Weights of a small sound classifier: 78125 training examples, 31.9 epochs.
Rows from block 11, named by matrix and row number. Each number is 50 + 12 x the weight over its row's rms, rounded and kept within 0 to 99. All counts start at 0. After the name is the row's rms in percent of the matrix's.
# convs2: project pointwise conv (model.blocks.11.convs.2.weight, 144x432x1), inputs 348-431
convs2.34 101:64 59 43 47 51 71 42 20 72 49 53 46 30 38 25 67 51 44 43 59 48 45 49 48 26 43 54 55 37 47 45 58 55 57 55 32 45 42 64 57 33 60 43 57 60 86 58 44 56 53 49 69 53 56 57 58 39 43 89 44 35 30 51 26 65 63 35 73 37 52 58 41 63 49 45 50 33 41 43 51 48 30 15 49
convs2.35 109:48 48 46 60 42 54 65 24 55 52 47 41 45 39 60 61 64 48 51 51 47 64 49 52 42 55 60 63 60 49 40 50 50 47 49 78 56 55 42 52 36 57 44 26 50 53 47 47 65 88 63 88 65 51 49 71 45 22 33 43 67 58 42 64 52 32 45 54 48 63 40 59 44 40 63 58 41 66 49 52 61 75 31 68
convs2.36 101:20 47 67 41 55 61 46 46 51 51 38 56 46 45 53 55 35 44 61 33 63 38 27 47 24 50 66 56 54 38 47 49 51 38 49 50 69 56 55 34 67 38 55 38 69 99 35 37 21 67 40 55 46 45 65 66 64 53 37 40 40 65 28 55 44 49 40 34 54 59 61 68 56 53 05 49 54 39 56 47 79 46 48 37
convs2.37 103:49 49 25 45 48 36 52 60 53 34 57 37 54 47 36 64 35 57 44 41 43 65 48 45 68 58 25 45 70 46 53 66 30 42 48 96 60 60 47 49 35 50 55 63 30 57 31 69 55 30 54 34 51 54 32 49 36 33 78 22 26 63 34 74 60 61 60 49 57 21 50 52 55 48 57 51 57 44 50 40 45 33 42 40
convs2.38 102:51 48 62 52 68 36 28 81 47 55 51 51 23 71 48 48 56 71 33 30 45 46 46 54 44 53 38 56 55 51 32 43 48 31 47 26 34 52 73 31 38 60 50 22 47 62 39 55 62 26 33 56 30 53 33 50 54 37 39 55 53 46 49 76 39 61 49 51 46 71 52 43 51 44 58 51 54 48 61 52 45 33 52 58
convs2.39 103:50 50 42 53 64 67 55 52 39 52 64 41 55 59 58 23 26 26 41 46 47 37 43 34 39 63 59 48 72 49 47 59 52 49 57 50 47 44 14 35 46 59 59 22 48 52 57 53 33 67 40 78 38 60 56 54 23 46 44 39 40 60 47 59 44 49 53 47 62 22 49 42 63 62 53 53 50 46 63 46 51 48 62 49
convs2.40 094:61 46 36 52 40 44 56 44 46 54 45 54 51 36 43 47 38 29 50 60 60 49 63 48 48 57 44 56 46 48 50 60 52 51 51 36 54 47 54 23 51 28 51 69 31 56 39 67 37 42 56 60 57 44 47 49 51 67 38 50 71 50 27 68 46 66 33 30 50 39 49 42 84 35 43 46 60 67 64 45 55 67 65 53
convs2.41 101:43 56 26 47 63 26 53 52 59 53 50 39 38 34 45 46 62 65 51 55 47 49 46 59 63 44 46 32 34 59 49 66 28 53 56 25 52 49 67 63 48 51 57 59 50 46 68 52 32 37 43 66 56 49 40 51 61 36 74 49 34 37 61 54 62 52 48 53 43 62 54 40 55 46 79 54 48 27 53 48 21 74 65 40
convs2.42 100:45 54 66 47 18 37 49 64 60 54 55 43 28 63 58 57 48 72 54 70 51 51 23 41 55 52 52 56 27 49 48 37 49 63 45 55 50 44 71 55 52 51 60 63 51 62 40 64 29 48 49 35 55 55 42 57 45 55 40 52 66 47 84 70 29 62 39 51 58 34 44 44 65 56 70 48 26 57 33 58 48 54 49 52
convs2.43 103:55 53 60 50 46 59 57 51 45 54 53 50 45 66 49 58 61 66 59 33 47 56 51 51 81 63 70 49 48 47 32 61 54 40 36 27 57 38 46 56 47 58 45 40 66 58 43 44 63 57 64 58 44 52 38 46 56 37 64 40 60 18 54 44 43 57 53 33 52 47 46 69 63 43 40 50 56 75 42 38 60 49 62 49
convs2.44 104:82 53 35 54 35 44 44 54 47 53 65 56 46 56 44 49 45 42 45 37 37 50 38 47 38 52 52 49 45 46 51 40 58 49 49 43 48 59 57 84 56 42 42 68 47 45 46 53 58 30 56 70 67 42 44 61 54 73 51 48 37 57 29 66 59 45 44 62 43 63 53 55 64 52 43 48 40 24 63 77 71 45 54 47
convs2.45 104:54 47 73 54 65 46 53 57 55 44 64 48 40 47 55 72 59 43 75 38 57 47 49 47 52 48 47 52 31 55 52 29 58 47 62 60 47 47 48 65 53 52 66 34 55 19 34 62 52 47 63 90 46 54 43 43 49 79 48 34 55 41 56 64 60 39 46 36 43 52 65 42 28 42 49 55 35 26 50 53 51 54 44 63
convs2.46 100:51 50 45 47 43 43 50 71 53 46 57 47 33 69 53 44 55 44 44 52 54 45 60 63 73 41 58 58 63 45 69 45 50 41 40 62 34 61 62 37 63 32 28 39 50 44 73 38 38 68 56 48 42 38 63 52 37 46 28 68 51 68 35 49 36 47 44 39 73 53 55 49 65 45 74 50 58 45 40 49 63 51 26 48
convs2.47 095:29 52 59 38 50 67 44 50 49 47 42 49 56 26 44 44 52 74 49 29 55 55 61 53 50 53 58 48 57 45 62 63 30 47 46 55 64 46 50 68 60 50 65 35 55 48 24 47 60 41 49 81 32 58 35 55 58 60 69 37 24 41 29 40 50 49 62 48 44 74 45 46 56 28 32 48 38 42 39 58 50 37 32 39
convs2.48 101:44 46 44 49 36 64 34 70 31 41 59 34 42 34 54 48 48 47 65 35 36 59 67 50 40 70 51 49 41 42 50 42 49 39 62 67 64 56 52 48 48 75 44 59 36 35 58 55 32 40 63 38 51 52 56 66 54 61 39 61 40 44 64 61 56 41 64 49 55 77 55 44 99 43 36 52 57 80 44 64 46 36 57 48
convs2.49 099:57 52 61 53 58 36 63 39 57 62 67 59 20 47 45 52 36 62 29 71 49 47 38 49 73 68 47 43 71 48 58 35 68 55 54 29 46 45 57 49 44 43 60 58 53 68 42 60 70 72 50 44 48 44 44 41 62 60 73 56 66 41 59 45 56 53 61 35 44 48 50 42 61 54 37 52 49 58 48 49 68 25 49 58
convs2.50 106:65 48 54 58 41 56 35 71 46 45 55 49 65 42 72 30 64 49 53 42 28 42 35 43 57 67 55 46 56 60 45 40 41 32 47 67 26 54 21 63 53 41 54 44 49 44 42 40 36 55 45 43 55 47 47 63 38 46 47 26 61 48 51 53 41 55 43 44 34 38 50 36 26 54 43 55 60 67 49 37 53 66 67 56
convs2.51 093:39 47 54 55 58 22 65 43 46 63 60 48 41 74 47 37 33 43 36 43 44 52 46 59 25 21 53 56 41 42 61 58 57 66 50 63 52 45 62 47 59 55 28 50 55 73 61 65 54 53 50 48 52 41 57 35 64 65 32 58 43 56 35 55 39 49 63 61 58 55 48 59 69 42 16 48 66 66 50 35 54 42 44 61
convs2.52 099:59 45 51 47 40 71 61 55 57 53 49 56 75 65 54 34 54 31 31 59 47 48 41 52 61 59 51 39 63 57 48 53 48 56 54 58 42 49 45 49 37 30 44 51 60 13 43 56 33 38 59 62 48 43 45 62 67 51 54 52 54 56 60 55 44 48 35 41 34 57 50 69 71 38 61 47 39 26 74 59 40 63 55 39
convs2.53 099:66 47 52 53 51 67 58 22 50 44 53 67 32 49 59 57 27 59 32 35 64 48 50 48 22 48 49 50 49 47 37 40 44 35 63 75 22 49 76 31 70 58 48 52 19 70 53 49 44 48 48 42 46 49 57 32 41 68 33 70 34 38 40 74 54 46 50 55 37 70 50 49 55 26 26 42 46 42 31 51 47 33 32 38
convs2.54 105:58 54 57 56 53 38 52 82 46 53 35 49 69 52 62 43 31 43 25 58 53 58 32 51 57 41 62 53 41 52 51 59 46 56 44 16 41 53 58 48 41 23 58 43 45 22 75 40 53 45 53 40 54 52 66 40 78 50 49 65 37 43 45 63 57 52 43 56 57 55 46 45 41 53 39 53 57 46 33 45 27 28 50 64
convs2.55 098:72 44 66 51 55 47 47 57 61 47 46 44 50 54 71 48 54 53 67 45 40 57 75 50 32 51 60 56 51 56 45 30 43 54 45 37 49 50 45 38 58 47 45 63 48 32 51 59 37 49 44 67 62 54 52 58 30 36 51 19 65 69 35 44 45 36 62 60 47 40 52 51 85 64 41 51 55 68 46 84 39 65 60 56
convs2.56 104:47 56 58 48 54 42 51 50 55 53 61 46 51 46 67 55 64 32 67 31 50 55 71 53 46 64 39 48 43 64 57 51 49 61 48 53 61 51 48 51 33 43 47 53 36 44 46 35 39 20 48 39 65 57 27 68 55 38 65 41 72 34 72 44 56 40 68 46 68 51 55 31 17 53 35 55 53 43 37 49 66 42 50 51
convs2.57 094:26 53 51 39 60 56 37 61 46 54 44 36 47 35 53 31 51 43 81 45 57 35 44 46 55 53 43 40 49 41 50 31 45 75 41 64 48 41 45 64 72 46 53 69 59 48 35 42 44 66 51 41 79 42 29 49 43 41 50 16 67 53 10 54 58 51 49 44 65 61 34 36 50 46 41 48 59 49 41 54 50 69 47 37
convs2.58 099:63 49 57 44 36 55 31 62 50 55 42 44 43 53 39 51 47 55 38 40 72 45 53 54 53 59 30 37 42 49 60 29 46 73 53 56 43 48 48 34 60 38 63 68 44 46 43 45 27 37 60 53 45 44 41 45 48 75 28 31 53 64 56 47 65 42 73 38 45 36 47 55 27 41 54 49 52 39 64 33 53 71 45 51
convs2.59 102:68 46 53 49 37 42 48 50 60 48 49 50 69 68 35 65 69 46 41 37 57 44 58 40 53 60 45 57 62 54 50 66 35 62 51 54 49 42 52 44 44 66 51 59 67 70 39 41 42 49 58 22 51 52 32 61 44 70 53 63 49 35 51 70 54 44 58 55 69 60 51 38 56 38 49 46 54 58 48 57 67 43 58 43
convs2.60 102:36 49 61 45 53 44 74 55 61 55 53 47 22 59 55 56 41 21 51 21 40 48 50 58 33 44 49 36 52 54 52 54 35 43 46 27 29 53 61 57 46 70 26 33 59 32 17 56 51 41 39 77 58 51 76 59 82 41 65 70 43 64 47 61 37 48 50 39 39 56 55 54 35 60 29 42 52 46 44 45 63 47 43 49
convs2.61 105:30 54 51 53 37 58 48 55 44 56 51 58 69 71 46 66 45 56 33 58 38 59 42 56 59 41 26 47 27 61 42 36 58 38 45 66 51 63 48 60 69 34 39 41 68 68 43 47 39 27 45 59 48 45 66 40 51 51 53 61 27 26 52 60 50 54 41 41 50 48 39 41 33 58 42 48 51 57 54 39 57 41 47 47
convs2.62 103:58 53 65 53 65 37 52 72 48 56 58 41 56 46 42 82 56 78 53 45 64 54 57 49 43 40 56 54 20 59 43 29 54 43 43 56 33 65 63 48 60 40 57 62 61 25 68 55 43 70 62 75 32 46 51 51 78 34 33 39 43 51 45 69 53 56 31 74 63 72 41 63 44 55 85 48 59 38 32 51 56 34 48 58
convs2.63 100:68 49 74 45 46 42 47 77 41 44 53 52 25 35 49 67 54 59 42 38 62 53 56 52 42 52 56 50 40 41 46 31 51 49 44 46 56 41 52 35 55 68 36 66 40 66 51 44 34 46 51 74 88 56 63 59 28 74 44 58 43 41 47 59 42 61 68 24 47 51 36 82 99 42 18 53 38 29 45 55 46 48 46 53
convs2.64 102:57 53 54 49 43 78 59 46 32 48 61 61 45 46 44 57 28 86 54 50 43 52 48 47 44 43 42 37 68 42 67 43 64 45 49 58 46 67 57 45 50 41 60 77 73 39 62 56 59 51 56 59 66 51 71 55 55 72 47 68 45 52 58 62 55 37 60 43 62 34 60 52 68 45 50 52 38 38 56 58 59 47 58 54
convs2.65 098:48 45 56 45 41 42 43 64 35 47 51 34 24 81 65 55 35 50 40 54 40 53 46 46 60 38 57 27 43 52 63 51 56 53 67 33 36 48 58 43 54 19 51 62 65 55 32 56 63 50 40 55 45 37 37 54 70 38 56 63 52 67 33 22 44 43 47 30 48 71 52 69 61 46 45 47 40 63 50 48 52 31 25 46
convs2.66 104:51 48 40 44 57 50 42 17 52 48 50 51 59 54 53 50 47 55 52 40 53 46 33 37 38 61 57 62 42 39 60 58 59 50 27 59 48 40 30 50 60 48 72 25 30 39 53 53 48 48 43 17 48 53 58 55 59 62 58 75 58 56 47 58 67 61 34 57 62 68 51 46 84 60 54 56 70 58 59 65 47 63 26 57
convs2.67 100:63 54 35 45 50 59 52 39 48 49 70 48 67 47 48 78 61 57 42 45 28 58 43 62 65 61 64 55 38 64 60 46 65 33 52 44 47 51 40 31 45 42 48 32 43 17 28 45 42 50 47 35 49 43 42 55 45 43 48 65 47 36 49 57 59 47 49 67 37 56 50 60 40 34 59 52 32 34 47 63 39 87 54 50
convs2.68 100:51 46 48 53 66 57 63 57 56 44 60 56 39 36 58 31 37 43 38 44 71 54 47 61 31 56 44 42 72 48 51 41 56 48 45 35 52 51 57 68 53 40 38 28 54 55 44 49 70 69 42 33 44 58 73 46 32 56 62 62 63 47 57 63 39 54 56 56 48 44 49 18 45 71 42 49 53 76 45 50 56 74 47 49
convs2.69 091:36 52 40 50 50 55 72 46 51 46 60 65 42 50 44 61 70 33 38 25 38 57 26 41 41 55 55 43 48 59 43 39 20 52 44 60 54 47 52 58 42 41 53 41 57 68 63 50 59 49 67 61 71 52 59 55 59 56 58 34 32 26 54 61 39 58 37 34 33 64 41 37 44 61 59 48 31 37 55 50 52 42 59 62
convs2.70 105:45 53 38 55 62 22 56 17 53 41 56 45 61 67 49 64 51 48 46 47 48 47 60 50 54 46 38 64 62 58 49 50 49 81 65 29 44 48 55 52 56 52 60 80 55 71 70 52 86 46 60 46 54 41 61 54 65 29 62 50 21 58 50 49 38 46 53 55 42 65 60 66 22 50 29 48 74 48 57 76 72 50 43 72
convs2.71 098:37 52 64 57 77 82 65 75 54 37 49 41 35 64 64 38 35 43 27 55 58 50 58 52 42 44 60 47 42 50 46 39 49 41 59 77 54 46 31 45 48 52 46 35 41 52 41 55 64 29 40 39 60 59 56 38 61 20 62 43 57 42 14 49 47 52 43 41 62 63 40 56 43 37 49 49 69 46 64 47 35 48 41 51
convs2.72 101:46 49 21 52 48 55 61 42 18 52 50 64 30 54 53 50 57 54 26 50 46 48 21 55 55 48 46 52 31 43 54 51 48 23 51 63 48 47 38 40 59 62 58 29 42 67 75 47 50 59 36 52 42 51 57 67 56 44 66 58 36 48 32 49 59 49 36 55 39 42 55 56 39 64 40 51 52 47 56 54 40 54 49 43
convs2.73 094:60 59 34 44 51 51 40 68 49 43 63 53 49 54 35 43 55 38 54 72 57 41 31 54 42 61 53 55 51 54 60 45 56 39 56 69 38 63 31 54 49 49 44 61 36 34 59 53 53 49 36 77 75 38 79 31 48 51 49 78 40 71 63 52 51 57 33 47 48 36 39 59 49 73 53 48 69 15 60 46 37 52 49 43
convs2.74 091:63 52 36 46 36 45 39 58 68 49 60 45 50 69 31 46 45 38 67 55 82 49 57 42 60 52 57 35 24 50 44 20 45 32 51 64 57 54 68 29 58 76 38 46 43 47 56 59 39 41 49 67 38 44 41 42 53 46 39 49 37 58 56 35 46 49 59 52 51 62 48 58 40 46 21 47 47 42 46 46 64 32 39 34
convs2.75 095:57 43 43 55 71 63 40 28 37 44 51 43 53 59 52 46 50 50 62 64 43 50 51 54 63 42 37 60 45 47 63 67 54 30 45 73 36 51 55 21 42 43 48 36 31 38 36 49 45 51 40 53 43 52 40 55 58 43 49 35 24 63 78 66 59 50 64 61 37 54 42 60 40 48 66 48 46 18 39 42 64 40 62 46
convs2.76 091:40 48 52 49 51 50 49 14 49 45 52 43 40 26 66 50 42 67 48 49 71 51 37 55 53 51 31 42 33 44 53 41 57 28 52 49 55 39 80 71 56 53 39 60 20 35 65 39 55 21 58 42 45 53 28 49 38 34 55 53 60 34 53 74 50 62 61 64 50 66 54 59 52 58 91 52 60 48 63 43 37 43 52 48
convs2.77 100:33 52 38 46 53 43 48 67 62 42 59 41 68 37 27 57 56 69 35 67 57 55 68 51 82 44 42 38 34 49 45 76 44 32 41 70 57 48 39 56 42 63 26 51 48 46 40 45 65 41 56 58 52 64 61 65 52 87 25 09 46 39 43 38 47 50 39 70 37 52 49 52 34 49 34 47 46 71 39 43 55 60 37 41
convs2.78 097:59 47 49 50 67 53 46 51 50 51 69 43 52 50 69 19 62 75 37 66 59 48 90 44 47 21 66 49 28 47 61 52 60 69 46 32 45 48 49 41 58 48 46 49 54 55 39 48 48 61 58 39 67 51 56 33 42 52 20 42 73 70 23 62 42 48 47 71 53 36 44 62 71 60 32 53 48 41 54 60 48 71 42 33
convs2.79 098:50 47 49 45 66 55 45 44 52 58 66 57 48 44 72 54 56 65 46 56 65 39 59 45 52 50 74 58 52 46 40 58 61 50 47 45 50 57 74 58 61 58 49 52 51 59 61 51 84 31 48 15 48 53 40 64 65 01 47 66 52 37 60 39 43 52 55 52 54 41 46 60 82 56 56 44 47 62 33 46 58 24 47 53
convs2.80 102:35 53 56 58 56 54 43 54 42 42 51 59 53 45 63 46 42 52 48 48 46 59 61 54 55 50 36 57 32 49 37 67 48 69 50 57 55 42 52 59 39 51 46 73 53 62 54 52 51 45 43 00 56 43 46 68 31 52 59 54 52 35 37 18 38 54 43 41 65 70 36 31 84 66 50 51 39 66 51 38 49 69 59 52
convs2.81 098:37 51 65 50 43 36 48 67 65 62 48 43 61 75 41 54 49 66 28 40 42 56 64 46 46 51 55 32 32 51 66 52 62 56 45 38 58 57 52 64 70 56 38 47 63 43 27 42 47 36 44 66 45 55 62 37 43 40 51 28 56 59 53 50 56 61 53 28 49 49 61 49 61 61 24 45 67 10 56 59 64 71 38 51
convs2.82 105:48 46 46 48 59 55 42 35 28 52 40 53 36 54 55 19 66 55 42 46 49 48 46 57 59 58 48 42 81 54 67 50 56 34 60 43 41 59 51 60 56 49 43 43 38 70 38 60 56 49 55 57 56 49 63 58 40 48 43 49 51 41 72 41 61 56 54 48 24 39 66 48 65 25 82 56 41 47 44 58 53 02 52 48
convs2.83 098:66 50 59 50 40 37 60 61 72 43 43 58 43 53 56 43 50 43 45 57 65 43 60 48 40 56 62 55 30 55 50 18 40 75 41 56 49 61 69 46 61 46 44 46 36 43 63 56 48 38 43 80 41 52 52 50 64 71 47 65 51 51 70 46 46 49 51 36 54 67 35 51 56 16 39 49 54 41 53 54 57 75 47 43
convs2.84 100:53 47 50 50 55 35 66 89 57 49 60 53 35 44 58 59 54 31 43 41 44 47 56 50 42 68 39 56 28 44 46 43 53 36 43 61 49 48 54 83 55 47 50 22 61 29 39 60 64 46 50 51 35 46 40 42 61 50 29 79 54 42 58 23 58 41 56 45 61 49 45 42 73 45 41 47 65 21 52 23 60 76 40 43
convs2.85 097:73 51 48 47 35 45 42 39 18 54 59 48 67 57 31 50 35 37 59 61 59 40 59 50 49 46 60 64 72 40 67 46 35 54 57 73 63 48 36 61 43 59 54 39 52 47 64 60 55 53 57 24 52 49 42 42 40 48 95 25 81 40 45 73 51 40 63 61 57 49 35 39 86 50 08 51 45 55 57 44 65 48 50 29
convs2.86 094:56 46 32 52 49 55 55 61 42 54 68 54 39 53 27 75 54 76 56 52 64 58 31 47 27 62 35 46 57 47 52 16 43 64 47 58 47 50 35 57 53 40 39 41 34 76 58 44 66 38 62 86 41 57 54 57 15 56 59 23 51 49 58 67 45 58 62 51 46 69 75 31 37 56 40 54 56 44 62 57 39 43 54 54
convs2.87 105:67 56 57 52 57 45 37 89 54 56 57 63 36 62 53 37 38 49 44 54 62 46 45 47 54 62 26 52 39 46 49 37 43 45 51 59 38 37 54 55 50 27 44 44 45 28 26 58 39 75 34 27 53 55 60 47 84 60 43 92 47 49 51 58 49 54 59 35 60 36 53 55 69 52 78 52 56 34 35 41 53 42 57 56
convs2.88 099:44 50 48 50 47 41 60 55 59 58 58 45 63 34 48 78 45 53 42 58 60 32 36 55 62 62 62 31 21 54 54 64 43 35 49 51 38 46 74 56 47 61 43 42 51 58 43 43 40 75 40 56 62 56 62 64 50 54 52 69 66 76 62 54 47 52 58 32 46 61 46 74 30 63 49 49 43 47 33 40 36 49 53 53
convs2.89 093:68 53 55 53 47 45 46 75 44 47 50 48 72 41 60 46 31 55 65 49 50 41 31 36 31 63 50 46 28 39 58 45 51 37 42 68 46 47 53 41 38 59 49 61 28 50 60 39 39 43 43 82 34 45 39 51 67 55 66 44 22 69 32 53 42 44 60 40 48 77 55 69 62 69 29 58 41 26 38 50 56 63 57 45
convs2.90 099:53 47 58 42 46 91 45 48 38 42 46 54 26 42 29 35 63 36 54 46 41 60 58 48 61 45 51 55 89 56 63 71 41 31 45 43 67 45 60 21 37 39 56 41 36 42 22 44 41 52 48 37 55 45 48 50 53 48 50 55 44 44 42 53 68 56 54 61 59 47 49 43 89 30 40 46 51 63 60 68 63 29 53 56
convs2.91 103:47 46 59 50 72 69 56 69 54 49 51 52 57 33 67 36 43 61 25 46 55 56 33 43 53 56 49 53 68 55 49 69 60 50 57 26 62 45 63 53 61 45 57 61 54 46 52 45 45 69 46 35 38 39 38 44 60 61 57 50 37 58 39 44 41 66 68 30 34 71 47 47 37 31 48 48 42 59 38 60 58 43 40 45
convs2.92 101:52 53 48 48 73 24 46 55 47 55 49 40 58 23 55 36 52 31 45 79 93 62 81 65 62 49 53 43 34 45 64 65 44 64 51 45 56 47 64 78 39 61 35 32 68 59 60 64 48 42 54 55 64 49 63 42 35 43 60 41 47 42 68 46 45 59 51 53 51 63 55 49 57 45 79 48 46 20 45 62 48 53 51 43
convs2.93 101:30 49 47 46 46 37 50 56 47 51 33 63 60 70 57 48 60 70 67 28 45 34 34 45 50 44 48 65 31 57 56 34 45 54 47 53 52 62 56 50 43 61 43 43 51 45 37 46 62 38 56 45 47 53 37 47 47 62 53 56 57 53 47 54 49 37 36 63 46 68 55 39 76 45 46 50 42 60 28 44 38 45 28 44
convs2.94 094:51 51 41 55 48 56 55 67 49 38 57 46 54 48 54 56 33 57 51 48 49 49 38 60 46 45 40 45 73 49 53 36 59 41 55 61 57 53 40 49 47 53 54 34 47 61 40 45 37 68 67 92 57 56 57 50 61 34 43 22 44 85 75 68 52 57 34 43 55 49 51 41 52 48 60 52 39 45 34 43 55 25 59 47
convs2.95 102:59 48 40 50 27 34 51 47 53 44 56 58 35 57 42 43 52 56 63 35 60 45 78 45 50 41 31 50 41 42 59 35 47 37 35 58 44 55 35 40 40 50 53 49 47 55 64 44 32 21 56 62 35 47 61 45 63 47 64 58 83 54 55 48 49 43 43 39 50 69 42 55 40 46 53 53 52 46 58 45 61 52 59 53
convs2.96 095:36 47 56 56 40 59 31 59 57 41 46 55 85 54 62 66 36 62 29 43 35 57 50 61 58 28 41 40 28 44 71 41 65 56 54 62 38 45 55 52 51 51 60 41 32 60 52 58 66 50 65 37 55 52 52 41 59 45 64 30 45 35 41 51 47 49 48 44 60 40 51 55 07 54 46 46 52 60 55 34 56 49 65 56
convs2.97 096:59 51 68 49 29 52 39 53 28 41 52 40 36 55 45 58 40 34 48 39 69 38 65 54 45 77 30 48 68 39 59 21 42 57 43 67 39 48 65 69 52 49 52 90 56 56 66 59 68 69 56 66 41 54 59 60 49 73 38 78 55 52 28 70 43 64 47 32 52 42 47 38 56 51 19 50 43 37 56 54 58 66 65 51
convs2.98 100:31 51 53 50 46 45 56 62 56 51 48 52 58 55 43 58 55 47 47 48 55 39 63 43 54 31 44 47 57 54 61 41 48 31 51 69 40 46 44 49 57 61 37 44 37 39 60 40 59 38 63 58 65 51 38 36 67 47 64 14 56 62 39 37 39 44 68 54 40 51 47 70 56 42 42 52 48 46 60 52 53 34 38 43
convs2.99 097:47 54 44 52 58 32 47 34 44 56 27 42 66 67 44 68 67 35 40 48 37 50 36 55 62 47 51 56 22 60 73 38 42 46 53 45 43 44 32 61 51 58 52 39 45 44 43 47 35 30 51 51 64 41 28 54 38 76 23 63 42 55 54 48 40 60 58 68 27 63 54 37 80 55 38 47 53 41 59 62 37 36 71 34
convs2.100 097:38 54 60 52 43 54 51 78 55 44 69 48 70 33 49 59 42 51 43 43 54 49 50 43 59 47 44 38 73 56 48 46 41 61 47 71 70 56 47 37 49 38 64 67 52 41 64 49 37 46 45 27 42 52 50 38 48 39 36 80 40 60 37 62 58 51 47 51 32 69 46 32 56 58 27 45 37 45 28 50 56 55 62 51
convs2.101 097:51 44 30 47 59 43 62 67 42 47 50 69 43 49 53 42 54 60 23 65 47 53 38 58 22 60 56 71 39 44 47 29 52 59 51 28 54 39 35 45 49 59 56 57 63 72 43 34 41 74 59 76 18 52 41 54 31 49 38 04 49 65 44 44 60 44 44 58 61 38 58 29 56 58 58 51 40 64 70 55 55 49 30 63
convs2.102 102:44 48 39 45 44 27 44 61 32 63 39 46 72 48 64 36 41 48 54 37 44 47 42 53 68 49 40 41 56 40 48 35 38 24 53 70 56 50 57 67 41 51 46 67 57 45 52 55 42 51 33 60 66 42 58 54 77 34 70 59 36 70 56 42 49 47 42 28 37 76 62 74 61 41 76 48 51 61 50 49 62 40 46 57
convs2.103 102:62 47 48 44 43 50 63 40 52 44 39 48 70 49 56 37 64 37 48 35 62 60 46 54 74 39 35 57 52 46 33 79 60 42 43 62 48 46 28 56 80 55 36 58 32 47 59 51 48 47 33 45 39 48 60 49 36 56 25 11 49 27 33 60 63 56 31 47 68 78 61 38 07 56 40 53 54 52 34 53 44 72 63 57
convs2.104 097:63 46 27 48 65 41 54 53 68 55 29 29 50 53 24 53 42 40 31 37 52 46 35 55 69 52 41 59 18 36 55 45 50 35 47 54 50 40 40 55 37 54 44 62 68 45 51 55 64 20 61 99 69 61 60 60 59 52 61 53 53 49 69 63 45 44 52 69 58 56 59 60 76 51 48 54 49 32 64 47 66 39 40 51
convs2.105 103:38 56 50 44 50 73 47 65 34 50 47 47 34 54 65 63 48 55 42 60 67 47 56 50 58 67 40 45 62 49 37 59 52 29 55 55 60 63 39 48 48 51 61 29 50 27 24 62 28 52 51 67 45 52 57 38 39 41 35 42 47 45 61 41 50 52 58 27 60 36 41 39 41 56 68 53 56 46 68 55 49 59 47 47
convs2.106 093:46 50 51 48 66 58 59 50 40 49 44 51 57 59 42 51 54 70 55 48 46 55 49 49 66 56 43 47 34 38 48 54 42 73 56 42 78 49 49 49 51 61 40 63 58 50 44 45 54 48 41 50 35 50 59 37 40 67 38 73 58 64 46 52 46 51 34 43 48 63 44 37 45 34 76 53 54 57 39 66 53 89 46 40
convs2.107 108:52 43 32 49 62 41 56 43 41 40 42 48 48 39 44 59 43 54 29 57 49 48 71 41 45 25 49 51 39 59 43 45 63 41 48 42 54 43 64 55 30 63 46 64 58 84 58 56 44 77 58 43 54 59 30 37 58 59 58 67 41 57 48 51 79 56 53 52 46 37 51 35 79 37 77 43 35 48 59 43 54 41 43 46
convs2.108 099:54 42 47 40 68 46 51 41 50 45 36 52 43 61 44 41 47 59 46 48 36 58 58 52 49 52 50 39 58 41 46 17 47 57 43 45 51 50 55 70 67 51 70 28 58 46 57 42 77 53 55 60 54 53 63 55 63 80 71 60 31 46 65 57 72 51 73 72 40 56 38 50 57 51 33 47 50 50 41 53 56 56 47 61
convs2.109 107:69 50 46 55 44 45 55 52 49 51 50 46 51 45 61 64 32 59 71 69 62 53 39 47 48 43 47 50 58 55 28 51 47 41 50 42 54 58 61 85 55 38 53 52 26 25 33 49 67 43 62 34 65 57 66 47 67 53 65 47 65 68 42 54 44 36 68 35 54 68 43 59 52 61 24 47 48 63 57 62 47 36 57 47
convs2.110 096:39 51 49 43 65 33 42 38 32 48 71 63 55 41 26 34 58 67 60 69 53 57 50 48 70 57 43 53 21 49 48 60 48 69 67 80 70 50 56 35 49 56 44 65 60 45 48 54 61 56 46 31 39 53 33 59 46 62 43 51 50 43 35 53 64 37 45 33 69 42 46 46 85 48 51 52 52 57 56 49 51 80 45 21
convs2.111 105:33 52 43 52 82 36 55 54 43 49 53 45 42 51 30 84 60 44 48 61 35 46 72 53 57 24 38 48 36 57 57 65 50 59 51 72 53 50 64 30 33 58 49 75 57 66 48 43 37 54 44 29 57 47 61 54 33 66 42 52 54 40 28 32 47 51 49 48 45 62 45 36 10 57 35 49 54 46 58 41 79 70 44 45
convs2.112 105:33 55 47 54 48 35 51 26 53 51 53 47 63 74 57 63 41 39 49 59 49 51 70 44 48 60 30 43 56 49 70 46 48 43 48 63 67 51 35 61 42 41 71 51 54 51 51 61 65 73 62 79 59 47 62 25 63 60 41 46 42 57 50 46 54 44 41 46 48 46 35 64 60 41 06 50 47 33 40 36 53 67 50 55
convs2.113 107:20 58 49 43 51 41 60 46 37 50 40 52 63 45 44 31 65 76 40 33 82 61 76 53 76 48 41 57 46 55 51 51 47 26 52 64 45 61 52 28 50 43 34 72 48 56 74 62 56 57 47 47 67 49 41 61 39 32 61 65 56 32 51 52 55 52 62 48 47 61 48 40 50 17 23 53 43 64 46 65 49 56 64 39
convs2.114 099:68 47 47 52 64 57 54 63 40 52 43 55 66 59 30 75 33 43 55 43 48 58 64 50 51 24 64 51 64 46 48 69 60 69 59 64 50 36 69 50 37 56 45 26 56 40 32 54 38 68 35 18 58 53 55 63 58 41 45 46 54 63 45 35 59 59 65 64 51 24 53 50 55 58 68 45 49 64 56 56 52 60 48 34
convs2.115 104:56 43 49 55 69 53 63 26 45 46 46 59 43 60 48 40 48 48 60 27 36 48 70 48 48 33 57 55 31 52 50 35 59 43 44 72 62 61 60 61 68 30 50 38 38 88 35 52 50 32 57 42 60 57 58 63 50 53 75 48 67 32 31 60 60 50 48 48 60 62 57 42 42 62 44 50 59 47 44 52 59 80 47 55